config = dict(
    layers=6,
    optimizer='soap',
    one_sided=False,
    cautious_weight_decay=True,
    lr_schedule='constant',
    weight_decay=0.1,
)
Rows from block 3, named by matrix and row number. Each number is 500 + 25 x the weight over the matrix's rms, rounded and kept within 0 to 999. All counts start at 0. Numbers have three digits each.
# ada: adaLN modulation (shift, scale and gate of each sublayer stacked) (model.blocks.3.ada.weight, 1920x128), inputs 0-127
ada.1000:478483512494535495478507489495484534475471487508503490487547471491510475492457473480487465480525503477488463524452471441507497502491537471517486515440504489481500512493525508507467514496496484509492491529518521497525542505504498517503482543557496498508431501498536527545494489474535507540497489485498464518465525464533516536510466498516511457467501472512496494504502539515466503517502
ada.1001:517504508498457485510499514481546530456529489539451488529474483510483491497501476545538468486546504514536549490445498527513471479512465508534472486516462521487460517482478498509529463507499507523474506498471485499464493522518496481493589517508512483503502504526498511515547482512528532475475539501539491482470509553519495495485545500452489498515485494512471488544518516501490482528490
ada.1002:510454516482522471487519531496498468551493492451485523494489494514496507507501502493461494458521499477510513490516502478486506500520517499466467500523552512535522478499474505522510522474531479480489482485493506522500486464468488525514468520500509505480463479481485499494505474495502474561519515505506526514527502504482503502507480512501508492512538491515471493519501512454510509485490
ada.1003:529478514494502475517483486494503497512495503452540549460506468522510549494508550498544485429468493508515507464446448497535521535563491492530495491481444485491512540506485493492466489452472527531532486480542445519503502448473496465553545528522555476508507440505512483491512486472547467515488537520504498443541496506502516481471457497529463479517466534502513492531481500513497437523514
ada.1004:500548498519523514522503517489519499506528538527491488493497506506505499494500507490479499542493453504503531483477497456489501493511514492509485491512485456556521518491523514515473520493478471501507501494519483494538525500514501502473500534496487502515501516514480499498542457489474486501469537495476475510491484530529509501510478493459489485508483477493508490509488515500504489537486
ada.1005:478506494493483471517504531508488519524502519486490517518522538501461553502478524469496434470492459520545446488526523502465485541559510487545517503538514510487506502511509490521494493494467490512499511489525439514531518516491517471502512466477468491526527499497454500507495491540510485536521557479511554503478499459516458527504498518489524515496478478473535497460474501578484515468437
ada.1006:502508464476463456490519463525513513534464476538489515542501494508522503485506498477559506525505533523448435495494487488482492501478511478557515488458494460470502506488514519509488465508467489517479502526552496464534509503547520504494499463537548495473500507539467507532524471455518512542530486458518541479534564513492477519529466538511500451506548520486492544488486464491495535518501
ada.1007:494517484509393532525477496530469489463458504457485518487507519491499486466497502588489535449436486478496569481488475522535455473493494486503517499499463435553494498499519494528512494483493477495534465485484477496485474474471535524493514436491486454489541472478487466454493526490494515461492486508469559466491520413517496503524492504495519486519502474479493488555456493497483529523496
ada.1008:425524504501528457515517481516492484481592514501524479526444568532441455470467583507497510422524382492483462517498475535509483496510464507519486554450474477493474536525515499516531561463473489563505517566466518534460488550532499486512512537529468493500366533499476509526485501491476551482500499495448477473504488536486508490485521490515522495455500485446499539491521493404497603478480
ada.1009:492465528518511494523484512492508510543525491475511491445491509495466516480480512472539483510484458530499485502510510525496558532490514486521492518470520513444519493481521490503478509524495529533488535517489548475518538497520527509467439530503481515493497498525471517487490517488514501464458481480467475517497544486487524524494508502547512487514459498513550487472523524526502498476486
ada.1010:514466482484535496495456474513520511445483489501537509517545455550516544437492492485478525501539497503468540510525496498512467504488495486493488502484486477498546539466533483483572477481507536504512530512501500479488494495521547512508471482544483522492514533511516510471472495536489512526506464499517514461497489521493519484481545506443519532448518536481479480504517516531474509511499
ada.1011:507493530494526499503500497518464539519526562505506515485453521520518532512456497482535505485497498469520502452582467498509474492534492505508472546480506517475455502520515492488531427473494505495478507508485483503514504492445477520520543489496506537514560550460548490469494443511528463517496502469490535435495487493490504476506515530542501524479484482482499488528458490501502496523468
ada.1012:487485497504482488462496488524478495523501507504484480499487524471500473508487512481479500511461466540511509506498533510477541473561506507512464516509511519524511504480512459515479468492492476491505535478529482531485512527484511466500491538524493516496501486478530472465519525490542477498485562499490532479480486489508463481511484510501445526489496519494496526481502459502520492531488
ada.1013:553525492500513476497488521530524476504525485483520512498516532449493447451517530517499497561483484492524515523496530510458493552494482479508489477473510469516518501499515516513505494510514506511513510490517534509478493506458504510514495514490513506485462532520536466495502523491490498526535477490493505503500510494496481461521481451497514522486499536483489506505503518485513523519471
ada.1014:504496502463500507506519460479545498514514495485435466543539514514502491486493455491539495531491492508525496499523478498530485498517495489516530485520509473531477517486511482502510492521490519485502529506471470513477494497494484513493536495508487515517503507473533476476484500487508485548453477491490497483518495491510462482491584509504488506553534507498457487501534495473488508524486
ada.1015:539512489506513473485497522504462495525553515579484507526511444505558422519496455520578477463539499518538512482434527497435506511516483464484488487505522473485482512449514458493436527460500464504564474504512458549486496479454506518513529464439511516535569478469481490512499546522513471546529540491499544498508537556454491504496471509528506533487496493457537521443399560518488419446508
ada.1016:477487505508505487528480486519474471463529469450519452481522487522499510488502491502470498511492508547490505511496515530507517498507481484534505509496475508513516496541528474498450501475538518523533533531515485476535535550512536498509516502470502501471541486518458456481506514475493539508544499496452526519490431481526514526473501490474510527534499462459552492483497531512505533455540
ada.1017:519484523500504517487498520513513501474509496505516546496481513517508499462510451511496469510545531519504507501499467478476476513563508502515439511480475506525470490529470517502534493482518513510487528522469505486501446515517524457508543447534462490545480488480499477515496521467501525422479513490462411482502467480513503500473485475531511473556497491497544522507536464514485466478501
ada.1018:505494498521489480515500520496488471503512529509499488520486419514508509495523488518500498504499517513494524505504487446493513524513472515493488460488512501491479516563477523504494466452489477537491511486500476530513562474543445480487534520531508514521541521505501489508540520500510510449483522491479494518473520521502487531491484526472515534552464491499518477486517548497510493473501
ada.1019:495523486529460523509490519474512507532465516562522492495524495521547479497494507543484529502493538506498505549496473492486479484490525502518537519461527515459491472485481507492495512496560479529543494511493491451504524476562498486493452520522492497457536459490502492521520505539518515517514484510514482501528504524481514520469510525515542508490461494512466503486529531487495472476535
ada.1020:519508467475549476515512511495525525525485484507468501464494508483494482511502485476515520521483458487490517508467470500490507494510496519492460541514532514509459496531540499483532505537501526515481511496466511501483476514507493534493515511511489548535499507493524500495482452484503514489508468497504493471484517529497529529489519558535482500506504550474527472480496466505485502530458
ada.1021:453490467479527508542473471504532495521553467537511492486496507495512518475494534533474476504506545506527500471445509485471535512545492509522528490466454500528529498549552502503454492478511469493519487519543503499516439536509551526502481530458478490493509518514461514518525469495565513414502524471438498486492462529490524527506488490533457509465471543506524514468535504530517493487515
ada.1022:512473508472488492461484488493507494485514488520505512530481512541480524482483490483460482507495495520490533506521525494515498461507508516494480515503477525443548496507477490475527485525534513502473512475456475503526469517487507489532487469490510529486512581491468503481475551471523495479484504482475544510479541527507480466480555507491488542480509510469501505473460533478483509524510
ada.1023:505505486487464495511503478506483505494489500487464493495500493499490498453499485482493486536516477491487505493518485506495500515482530500477472506486498521517496496522490497509511491494480495499513516497500495485488511492512527484510493484515517515494484517487491518477479498477504467492514517504489489487472485482538483482508452518544465508524494497463486479504500497549496491509495
ada.1024:506506564514511495523506482458513484481494509494541517562502443484506500490507535484453459490547471473544534503507499459531523513553548491486456511527564522520466515482506474506522491466453451496503559488548457492453517488502505488526521523443547538475528532478500507504499476518516524496516464485454584511494508472503508481513533533544490577527490526467515548493507541475489474458509
ada.1025:484512571470498539485470511480517513446515534513592487541538541518556478533483507474549499547489430523485491504529531506506515474520527521468473559518522510561437500527462492512508552452507487526485492494564518474485505498486494514541496512434510512456457551503538463435505508503504431477510473512459459555458474478534499520510551542523502549510462520466496543507469483545506413531483
ada.1026:508490509493542480515491489484459534524523512517519509535472514543544507494515509500527479515482520463480490492548433492466459472515516522497470466508479478512481485507472551466461496492453493470522508504467549453509493529463482441456543512512487500523535517491481498493493490471487520508489504465491486500493489495509500521524496514504461474514492446502537504511500484463509479482493
ada.1027:494482506494453507486505522514488531488465513524517512531552499537498484534502479518525494470528504476517494510493518542497524479502482465496441495511550502517464501477475491510490499528510537496499472535482489476513521488467528500499510498502512468467472476470484494514477499543470512490470508476541456521504501530474470505492478503490569496527515491483510499510524524500497524546443
ada.1028:456543512504504487524523490523480512480475551501453517447507512455523480531512483502528479532478476522520513452494484479500515505505481535480500509507497484506485514504515507496517533538483496559490494465498517527498499477486536474502550510497484469511516514484484504507479487491527478505474490514494489544508468517542488521450454474499482489561495536490487523519526491486526516515477
ada.1029:487484497502457540528485502527486523514437513494490488529473485504512488473499496516488470507493488535505462474469486494503479576539493513512495470454492516503521496545512522518465478498487458516501505501514499507529500508541490507499472532510466493511496515542478488544510488526503507493482514506479514531498518472526505526490473510506500502522466503504551520492483497487507497492514
ada.1030:449489497524505503508502479456514501451506525462514529497489537533482464501504476512550516509536484518503440531495505495533512512500472504487458521498440526491462546523513494540479488523451465508468523457506461507458562518460468515517520518463467443527453477495520506520519496496479505459516501494510472495468506484519481483521484522523494489512481477516455508475514540551523572512496
ada.1031:511486522531504491480484472506519510511510486518484486524508487509510514527506444501515519485507503492494555503498498511520488480502478489487493498515509477539485531498514476492510502518482485497479477535491490487501490500498541512511509520515505509487496503488515525496506512516485475478474499525493499488524474513499514488500543514480518547500470535502485488547507540489498479539495
ada.1032:518517525523489507524507501526503491502491494497526512514517474536504508520517476528522498507512499498501568473528465524500465458529471481455506492518495463514447492462494490512536484483515487470522512537472497560506500534497540494522487513488515463512509494505516476474481558489453491454454518493449524428482483497504484500513501489503533525543512492512504517508520486509481499473484
ada.1033:512466500522488480495513530485466477497491476494500527524554540489524504489515475504521509453454505509509528482480480509521542506517434475531482550593533524487536512481506490517527478507536517485496512491464513479482530477477476531516545505499498557480499518449473487485510541531471510562502498495505496585500495491494511524544471506472526513474507473523448485481496517540529497469499
ada.1034:491515520503464514492513516476486525480531523486498472450519501489489501492497461472531525489507500489488509474511512514488536502484551509533465493474522480533501500515500531511523519467544470499508504510479506505506514479524521507481502512480492501504476486474488501482522495517517494488515504485517494531521509508512489512482529489543517525523476530518496483500488551438484520528498
ada.1035:509502472510467497523490478495450477513531490498515514493507519512504501493511497539511477489497504525490484526502495501484518523482453510515490520484488478499493492500531507516492499489522503502519505499512508508524491513497506478490494510515507504503497517510491531487510506501505492480509526516487499512504526504499498496499488466510493492512487528494512481490499520492513484463534
ada.1036:470490500535516470510471538476507500551565510466535508486471497515496536518473559480454507499517480503544500496485512526457570484549509487491542532525530538495498492537516499502476532435522533497501516501514533549483477546507465504498476542465471511523531482493459499505503486459545503461521506502463471469493481498497506489528452465498495518494469454517582485485524458469514504473491
ada.1037:492565524538544508463488478475495516518503498475468489503507509525487512517493474494525516511491540496490497486545482513480526518486433524459479509490538480549486524533485492547510488519512504536543508540453464508499494472497529515470502491522510509517493489486532483453489546444489485447498486501512538502489482490509506489491487531483495506501480527526534497518443477477524487504494
ada.1038:519544501483527499474481501507490505507481499509499515529532521507500467519533490504520513533480501512519529501520509496487501488496471481491506493540530537481485500460516495464526523534475502505457520461484496483495512464476458484500533476513520518496507500518547495508465473509529509514492516482523498529529530514482531475519472460504473465464507523497480507515507537497502497495481
ada.1039:513513520486545468504509508518484478455516488519521512500474487479497502500482526512503474476492503503521518521508515493495486495510489501507503495490488478481499505475501503494472506484527517491487495477508496474501476527496513465500488527511501501525512532503491487501543506476519498479484505499490478461504543544515501469486499485494479465502484502480490525499538474495487509523492
ada.1040:514524501513492474488482513491491522506448472497462495531517465520469523539513452439459504528537439532512510471507489472488522511472432531517519507483448459500514522512493494518477475463533493522515531502505568488449540537529496527496518565497517509510485483503460467543508578475499511465525508506504546495518526515501460496533495512524507533490542447498509463483532443505523470543540
ada.1041:563512522503493560501485434491483471517434484525468510579457457514544519513464482467497492508473486484471527497460425487514514493461466516477474513442520474493512514446486481507486526472518481523470501520485510487485471472489522489501533510541566494511528497496555516497522478536484533545517499482513536490453484511500526501473497517517450460445511536485473480476434521513492479554492
ada.1042:492499525489490506499527517535497536512528509507506489534517507495516462513508528486480482514502497518507501497497532523511467500535485510506508476539482507486504485493468522467496494511482507509488527487504503482506478555486518511495510517517500507481494493480484512539520488482485536471493521495497501467502523504490499460478558474509482489522508494519522500483513490498500491506520
ada.1043:483519510522513512514507497537497519513469503492486500519447501526542507535502535510549501507473493488488453485476555499517491485466527483499510523512490485523457512478478489496506531550495486532493545522511502502536525479496511439489511543522512517489496486529537479526481494509546462535475524475553466519480528532486525516531525468516503493493501486510486510545517515532506511521463
ada.1044:488541479513508472537478465509533495497485501523483491501557465504531511488506534567508503480522507489476468475449523511488517473496564483531531474538474503554467484463515508481521531512474457502484493469537542520510464511502544498488491544499552464500475495543527516548528496475523497521498493508518484464461472497517484499462480500469487496535524492535478506515518540470516506518500
ada.1045:486522501505557510526481461519483459474482511453477525463527497483524493467520501489433498525495466479462456495484493545509537519509522504542468508479465466466456513518496497502500481502524517530476563554498498548522464535524500488483511489557500474508567520469527503497505557535484530507473448516455524428468541489538500515484512485510502510475512567471503506483474447489533528496496
ada.1046:484496494494454482492514482499438493476516520506490483459528570471472487513498498528554509476460500470477504564485525465494507506519537478496536519557494500473491474548496502467516477528451481499492467524540529517535527535529497511458524512514494475497464529528500496519505491514511495489539490497513456526465497510490476515512502494559518512498507522476528524455499496485488526525511
ada.1047:508541567492448528537513509474430494530513486481493514533504546537515503518483523453497472464433506547518459471483513501468524475535481527532507542513464528473483497530495511511448503484486488510529487512497458531470486505479500528500526540505508485500487536514491481440508506502477520491523534495496551521471526459519500493537514498497526497574474506499521503522462476450506513502499
ada.1048:500529509476526617466506538512518497545528491508454519493511474508490471477509480473500527517490557543498521521527494482480515512475513502463487521481497498513500523526469514457488495498504509545480504504493490491511492513516500467529518546479478509466503471485491516516543464511525514481504529498499519591519529504535505530517534525476514497517489549477470541514478560495546444482513
ada.1049:531502494500463477486495480508493463535502520495531518544469505540524503476500524514499524464473516498509505502523514501489479468485485491499500503495497458514476513509533514531541475462515518490497473528544508507564494457499505464509505473540508480523496489479449502453528533506495499560503510494491517490487483508499473493503479508505501488495509517494504476510466521529510515481493
ada.1050:525460500505418502453516493496527508518454524550496543488499464527498468538535480513501503493518511523477535507531506497519485503464489513498478494542526535576532518421497522507501500519515468491478488537535531491496539497500554472517470513531514501481472506507538547560474445532502486509529492525537492532573509522503530504485456483516497509501505534498486549459508512469493516540519
ada.1051:452514437528479509532475538489552527499523472493475470474469492481491533490480527487483507540500503495494494517474524507481481487532492457522578508492490527487509520516536522481480463493509498545505516484467510505476481530467457474477489535502485497497498462462523514509518524515515488454480511486454505499516483468511484517485453495461473493531508506513480516440598514513476500502478
ada.1052:502529504497526528513504471495480506502504446439499492559533491509471522484492482507509462481491467493465509485491517509527424531475471522561499487520488483518507511490528496489489459548511515546507462490496480512488480492435480495494533475510495481503472558481487482501469462489505512490514514502491494536508510481492494491502468488481485491519504447538476486523532511474492532450508
ada.1053:486472492541513499527497447503509487476495498493501508468490532511465524505465488455470481497513482460491501510472471510485520507497514513504476501475435480493485480539509495529510501503467499469469511517503514506490573514520517483468483527518491492483482533483514482513521508480477519476452478522475501496485486499516513498491488504503501505535476480535489509504498497477483523466514
ada.1054:513481565498532547503483497494454486476492516510543499557521483512480520501498512452534464538492517499476467542530488459495501494506506524480484522496492537515512505516545505494459465497513495479536477507492539477547533496511531488468489494515473515491489505511528502509489540517474523527502506488447500514489481513525484498490500533469487511471497467528472495500475511472484513517505
ada.1055:525523530523482513514508504485497470480520492470460496495458471469512459491490497496481509532487495502492517459506505517481527495517475503509497493540461475516436529491520496520477528497514480494541479468515517534471509486529518499507505535482531465518484489529525489521518537475507496501503536545516558464464498496530468521498489511481515509508485498525471490538477505512537465493499
ada.1056:465489496518512502503507490516512502485513499480489461518512523458497498545514536513506457479478490491482465501503533548484497499496511480520516527503510499537494519544493492496511490521500439495505481536523533481499536518473490482472489515532442530491462480550515503502526522523469528493471494490489437490539518501482487524491502466521521506490473521517509483518519536482524562517507
ada.1057:505528551490511522464513488479491548498492514495511475476462495484526425501527530462524515440500481484522501469486532496445456496523531498449487496540531533453514512490480474512566489539434498495521466481513447520526506521512512520506502542460516475513446487533527499468512522511494490518542513485525495506475494513518450471520561449510506523493502435528477493541458436487519589515529
ada.1058:515485488505493496491500525492555496462474517473555486481548516500485477481512501441492455572536474572541474471513519486486533526485464485514490480512507462499519529474515489487434532499510491493467446534504495459557510479518489522506520519469536469480501463586504513552475502516471472501472483497490486503524471530474514476516490480511583509475502536463467506541507499496502458485508
ada.1059:503492485488490509510512484497501503515508465530493496528512498499503498521486477513514502521483492502496502480479484484486473507471488488513502504527511509526479491488507519483506469506518494516506491490496500526512484529482483505512529499475525525479490485508483515505509490513495526473499503494511507525493530486524483516486508496521504494506493514481526519491512490525490551549483
ada.1060:530496536501503439475569425488471503525498500513488463552473524504501509499513465588512510514450482446545542476520484458501457517531500529466468463543457511509433497453528509501528517472493543506491457506483392497503491534510524511468503487502495527481581554527487520415474499454510455532455491508491518481513473522515521506476506540541435499508476471497465493520471539514520479529486
ada.1061:464493514507500474488516534449483483456515478572516504472500498499525484512511485489485503481516491534489495492502525507508515498508506516507471521537517525534505485534496511470482529511499477476518508476481487486500511529461531490480525523484491497495504475501479474498490501507509515493508504501516506489495502537486483496487490478478491517527476485498496526485505478512541511492515
ada.1062:535484526509555556532500527504508494517506538501498508512467494543496498476500533470506486456553518470488522522531503479512499482498507488492519527488479476477506525506466505524496516496488505517495519533458514464512488501476522485455464517466517483493509515495520470503491514538484491504505479468515475518497495530511480517467587489469445478477514468516515501500439513516466500521501
ada.1063:514520537530531506495505531474481473530471523503492559482452493482482532498523478514484523478491518478533514488480478485492471490500510540505518451499494506489502496501488526509493533470500470485508526520501526505488536502465506517477486517517492492483525481488487517517511515479497497507522507499493489476505526470520472450512478508457490527505484478497501479507495503508505455498489
ada.1064:532493525490513477481513470514513498511484496478509513500452510509495513512511486486494495541446525503558521518476540468517508517499497505496522466475498508556487478512501497488517534479502515496483456526507485534518463533542559496477504514515494524482504506511476488520518550537491519526496520500437564486463473521433544518544520539524500492489556526497462538469482509479481450482500
ada.1065:495500488522513478499499506499528470526514479523498516475495516511537483491510498508485490475488506520496463508488496532495521511530501504519537530514466505493520501539508497517531504515509520467533510480500521495519502488491459484486484521491491504465517532525480521500506479500463510507511490493499487469540470516462503506500464498513504509522481480518512503486524484488526533544507
ada.1066:469508524506468558445525452505519512491472516490530490494497521472502505568492488529479518469469451466444505514506424510490575523547472525534457510491534447532521506506494493507520489432521503481547473492495556480493589471537468522492486519496446509531496475468523478456485517453430479484460475513526476489490500493576470491527440517556465461497456565510497518523473496508492527540482
ada.1067:463530480521512505521535515512535499515502499508529507517481531491463484507530553526510474486521461518498501507509505522512483486515483510518509489491470493467427532496531473492463504477445501482521477499536507492524502510506508490519526523467516476485455537515492481485506499473491470487486491518511473479513515520518483490483502494516523467497519505491500509500502500500505530486497
ada.1068:534530535469458560490528505482522512487525539473480492541492509480503476486518492454535504553461559557522497500487502504515475509500459516513490464511497474493487490501510535523489474509504520551512448486509523440475543444484484517441539475537489512507520521490481515509523487501497536519517460503511468499500532505489477527557508506499535465530574515482479487507474513483485545540519
ada.1069:491493501503533480479496514478509531458457508501516476499477468508518528500500451439495490462455492522507514461498511508513450533488489484473459481530498493498489522471511516527539521523510510514470503519494495487487480496489460486514516512486518517505445485488551500476494542500498495506538506481487528506509481474487497537466489499492500523497508492513488477461538503514477503520501
ada.1070:477512495547498464485527514490471449460535478535456475527508517468458470498521518509461516498492495490592530449486534512498573490500531467512513504498459475485531482499514500510503476504450536514524518509538525479437497503550467495519498501548514479500550519488457498483477495417554520484472524466523537506513504518483499538490459476550511526517520517515497462489477511466525478487524
ada.1071:497490489490470501525510540497461534504441517449538470470534500476540490504486490524494489505527523475494504482472518456506523460497485526516522482520475497484475485471514514500537532451498515486503516506525494512555484490495459491513515512468523522503497527489490494511476516502476522510519519532507528493489486507473496487504501502479519504498475489532447488540520521503523534478502
ada.1072:525540590497515462534485527485485506474443523465484487523519476511505503493478492402520501526465481480505527486558484465483505545545517482487480508509486483527491496544467495511422496459531448512550496514507472443537481471467480542534507510479522480508491552522479517503488440450487535525514487483533500475509508543500512482464524563510496501483518532493530537434468448483513445517512
ada.1073:489490475488508470488489519514504494503500496503510509475510516503514492512510469475475479481485516499504539475519514459481459469448548504501481533512525521523490495496482532496485491490502480496513516485515506517487488480508522494532464485512490500513514512496507482502504527496517500509479513514483524472488518525522471509520485515502462509521497494497489534486486479541471510486522
ada.1074:511512474499529437542507482520517473490468484484521460488491465478494487532507510524535505476501524492499494508494551510520488531512538476481508515521454493521452514499501493499466508521443459519513507516496501503514477517475519497501514483485535484507452466542538471518483497518492516514477537477495497486496474515508496504498488510498482480492516455517482480514523511509536526465506
ada.1075:512531520466495508511509544469502527505514503481498531514523484501499508530504530511521508485494559485507501527509492494472486493519488519535503499473492496478515493528460495504538498500497474499511515472515478482510483470494496530486516470480490439502501515491508498497508474511491495478511512507514452487516475507493493491509516496530489482523504521511500510484508478509464499553491
ada.1076:492532495519486517541478550496507472501477500498511485496477505493498473503484483468541535482493517533543505499513490459530514490501475484480497502486489514473533515519527510489468467531531500502515512527461508464487492526523541473492545460514496483541443467508496511512459565472535488521499473509511568571487459504497482485512503522481529462502520489511441469437494491516480492463515
ada.1077:484488482515491483518506506492507511467491503480446450495530520504500478485475454505500471533546504499460538497454518501494509483471528486500482500482483496482542489465520478502534453489522474510483491482495535496518484502516449494503462494500533517465495493497514503515482532501476546485502506489525490491471512525472514501532485499469485523486467510537464472506498491477501470483474
ada.1078:477556544524502561499497537536514495473495512550441516543470441477515476484491500497506520505497457498486538464528530577497519426550479484505445504531540452478486489477473451500509525493473448554476513499434495493514509496483460527499520550448497527486489537553503431501476502453509458488474544469535558532472511494507542487476506526505513495491434511538491474557438523522552480482423
ada.1079:504519529522501504482495517517482489515509487492521504458485489473501500466497517496515493525463489489497489466503474506545493515504504527537477500473513467489517474507486496485509518477495501497495528494510480446499487506517523462501520509485549498554518537511466508506484443477507478516487513506536504508489497513489514488489540518515501501456470581511484494484434497486531455481484
ada.1080:520510479494522490539475521477498514524516465470503499505497503514457526464504486438471499493561536505503475511499496456469494522533469515528494514487498495496495499561509506533473501481498482499525479505499535443521499491510519501514534540512522466513532492492480527545519522506482507534487462499489398506480518488497481509492478523522491486532520519474551524490576492478498487489482
ada.1081:503495465468516463492501519526482467493506493466542544550526479460538499506517464489510489504432496481487496531467523500499567554523504522483505511505509504522466456522474513482501469530530489516460493492506492489517544463500514473491441502481484503476516507507493520513517492496528529504509485531472508532494523518504482494487507516510449541489516546502496517511526489507492517446528
ada.1082:501513479531529500474492534493506507495524502501525546502491458500526499488518506499481532523535515516511538522519467505499530440507499488513517512496472491505489493558489493519531523485516502516505504529526474447474495472512513482496475494481482473509487477510486503462524450515568524517481488504534508474513467542480533478503515508476515503532464500494498497488489478510500433479535
ada.1083:506472508483468501519494498527488507503522445482466536513507473486490527546532517545501467502536553521499513492495509502463502493519491494481511513451502523497496526491518492513496525477497478505499481527529503540498511528497518503513457528459520508503487473517487491485542480470532473430528496481484436443500473543473515508511489485495494529496473517520531506487522497483485493478484
ada.1084:438505486519524526535530500509515506499492505485525519453492486506543499484525470578592472463451486466477482532470507529540476542522508490561497560525517533483502503479482505514540547590491494500510523496489485464521480503494531499505501456500503495508452462508565527480456520543495476474480534503502488497512484472476497533473450442492504418553486507558449490531555559525523507496503
ada.1085:517502479506486513495481485447509481523485486501509482535464514491469524485505561487483500579487504516479501510485441476447527521489526484498527497416501502527523469505499491487442538484550484493494478505488522467505456514508528496487532446513512563543507550511481509491513488490516550470530493499450475500509507513530505507489541494481507521443519487470506466453487504500458533517513
ada.1086:499483503512524518446498512509502502502538472513511507503478538487517529510512565499472531486460460515464521496460479496499495528555534468481462512496502540578433483488512502492487497490487461509494544507452550460489491491516493489496492461486500499515520512485524491509502469526512521540480532491541464505529509519486530512499497505529468487505531539494449526470461463505489523559498
ada.1087:492522485492541490478502516509536492496480517551507483478436497479500488517497508503482513488544483465523537505531497511486502487497500538489486524535515524472513507488495501499495489497523480490498500494470474516491484500453446481477464504461508482502495531517521475451512515532526488509487528489491511467501471534515469489487504474498448500511492461502500494532480510494470508539485
ada.1088:512492551483496512535524556481453465468513522516481520520487513481468459510463449527504494469527462521490465522528517478483475476522486512477498492506536492533487490550536494497536522465502495465536500525496526501522490522496518521522546561480511504517424462478492479512492520506514466474490490515487546527500507502520470494499514493482475536526519524490502498533503503523505488453495
ada.1089:479490516521512481524491497505515500436475503496539502454495486496511514505490493472513508491357551509428491503480512472513511495500473452533496451504501490521531488432528476498500599477477470465485511495458523483518510533465518507513493428491493474488465465525570478521493536560527473516538488521528471464493516443535545484475417496502528545466516553480476481521528479507501517504493
ada.1090:469511502497532478484513508524500491505490508469526484477457506503506494504527499436506472521476491518504508504502527467486556515516549497503483515532531496476501524507531498501467465484487468485518516511494543517498473483480481503483497485488527511514522524507503473515513503496456493502493517496462526507492545511505498515481480534495519521489466457502519490458515511527496488483551
ada.1091:491488502524482477482482561512460487498529510513517520530484495504487493501509469488504489544505476506504528491502470489505518516501466502514489492491483535502502487511507523458491486473504474483512504500500484496499457507496536503513489480447488520501554545485489497519489508496480489509464492480479528457488530499505518501493484487496510534504476464484531519447491515535498467484543
ada.1092:499515532513468514496495527489484519540500516455495510504476505519518534491481500513515483497466471509513493557516512480495470467468491518524526474521488505485535507507504491483516483519522482515493522525487501501533500509498486525512519459526471507528474493495497494487489518483478523514522528493537483498533519499537484500489517507470501539517501479490512506487469509483524504512541
ada.1093:479503475488515513476473490513483526522518503515553499529553510494489507529488471519523494556458490481469505459491492513498512501510497498509497477502510491552450519514553522497493525516507510495497505500504515490500483469520523520515520478498512499498462509455500530453500531528503477452483459520500521482503511506495499494456518498510466489527520551467495533488528460469497485479511
ada.1094:509512519482468455493512516492489493519502448517489494515508520534510476498513495480446517457512457548525491482505511541498523522511479501517510559541480508438526499486529503486472487491500496497518517469448468517495481538546486492484491532480480525508519505492477464497486536472505526482506500530522491512530519517508524540487532449527498473499468501471503502542548495520489507562525
ada.1095:499520509506493480506519482518506499475510486468516508551495497539508478521504535506502474496502519508476473488497479526487514507471548485517530508521476465516529511513506510488488521549484526506503504497532479491488481524481482485489536467542510500461493502496479511554502486568545527489509508483505483520509481482514499533490528471528522498509536500462477513487486520510493529477511
ada.1096:504488508501536576483527500494510525498520526481463467514534504503463488544488483502468496568433464518463551493580494521517526473496433515537529519501470468491484482512456513487520502452500516494466485488489552467452515475454489483511550464518491540451546536513455505435482529472488516494501558515480474510481458513553505513485452463508530514479525466511527507500498541490502506462488
ada.1097:482522487477479505468526521504515506545483480509508495461494521466508503530521496470534513483468509490494488474491501508502506485518486508520495485481491464468525506512518516498482477480491486510509509505534511491479481492492473513512503485492477497496447492495485514501510482457497488473486493498496474493505535502497478510492474534495504495499495514497479495506507470489518468495522
ada.1098:508507498506522507527485518494476490529538506521472500473467502499515522524484498488510502525439442493450542495523506453497568467543492498499515473497494529551477481504470514471525530451495430482469474472480516471454524501536483465466519548503522484491486513511513510455511458457477508479505520506493455513467495515498495502524501509512514520479497491534438512480524523496520498499487
ada.1099:489518473498501453510468493490532503448516471527495511480506488478481471483555500516518489513507476490496496487506536512501525481512519493487508473525494507474484500505514492535469482491491434518494487494536521530509505487478470515503499542505488469514462490514500498507510489515475495487494488515517527511451509475506483525517490496497498492512510453504502494466490494501545476485502
ada.1100:484490497486526492477502501478487480503538483519509485475494547475505495511502499531510499476518499494497490506503525513480518482508535488502499507523492537495484476532527519486446468502492509499496526459484506508489470511500486511490502509494499514502503522495482490522479495487523526536519506508475481495524509486495501502534509471481463539483518480511529506490491490531467480474496
ada.1101:508476483477485448483516511505580471489525473448425495521543532449479528520500517487449503487548513525477505499481534508512502510509503517531496521501503528490515524583512492509444526496551483538518557506482455542430465496487504513509518497460506507541529519492524453441514526520518530509509491478473507513522520505487514497478534511480546501556466566501488457508516482482478485501494
ada.1102:514497481512488490522494474488449484506518484517534477495514480546491535486495526456472512488472485504493458483523528470460542493464502494457505485482504476546461484511464487492454505505524500520542513559518529524502542530576498495520430530499483513497479492552493469502500545491487466490525502474486493523516548479492514520511521510499494499472516555489505471499470511522501500502488
ada.1103:527528498464435536520503492511456495542486495493492504514453505491514503511530517449505519519463566523483502493492497514508481528488473491514529514501504510488475529522495479508500455502501507530514557519504493473503538537502533522500468485511508500499469516520525514453511525504492445457500506495478554533499542489504505493497551516496497509528543507469506526483488480446517500486503
ada.1104:494513442488501468468479495497510509525471518456486536451503501448462519517496501476489530531502517535500507475492501501488497496473550464521508500505490503492515525497514507518517477522534518495461516511465511490540495488464483483473497478511488525520521518477527508484510506521444492526487494516491521474507499510500496508476505509470510516515560502473505499475507503498469501494484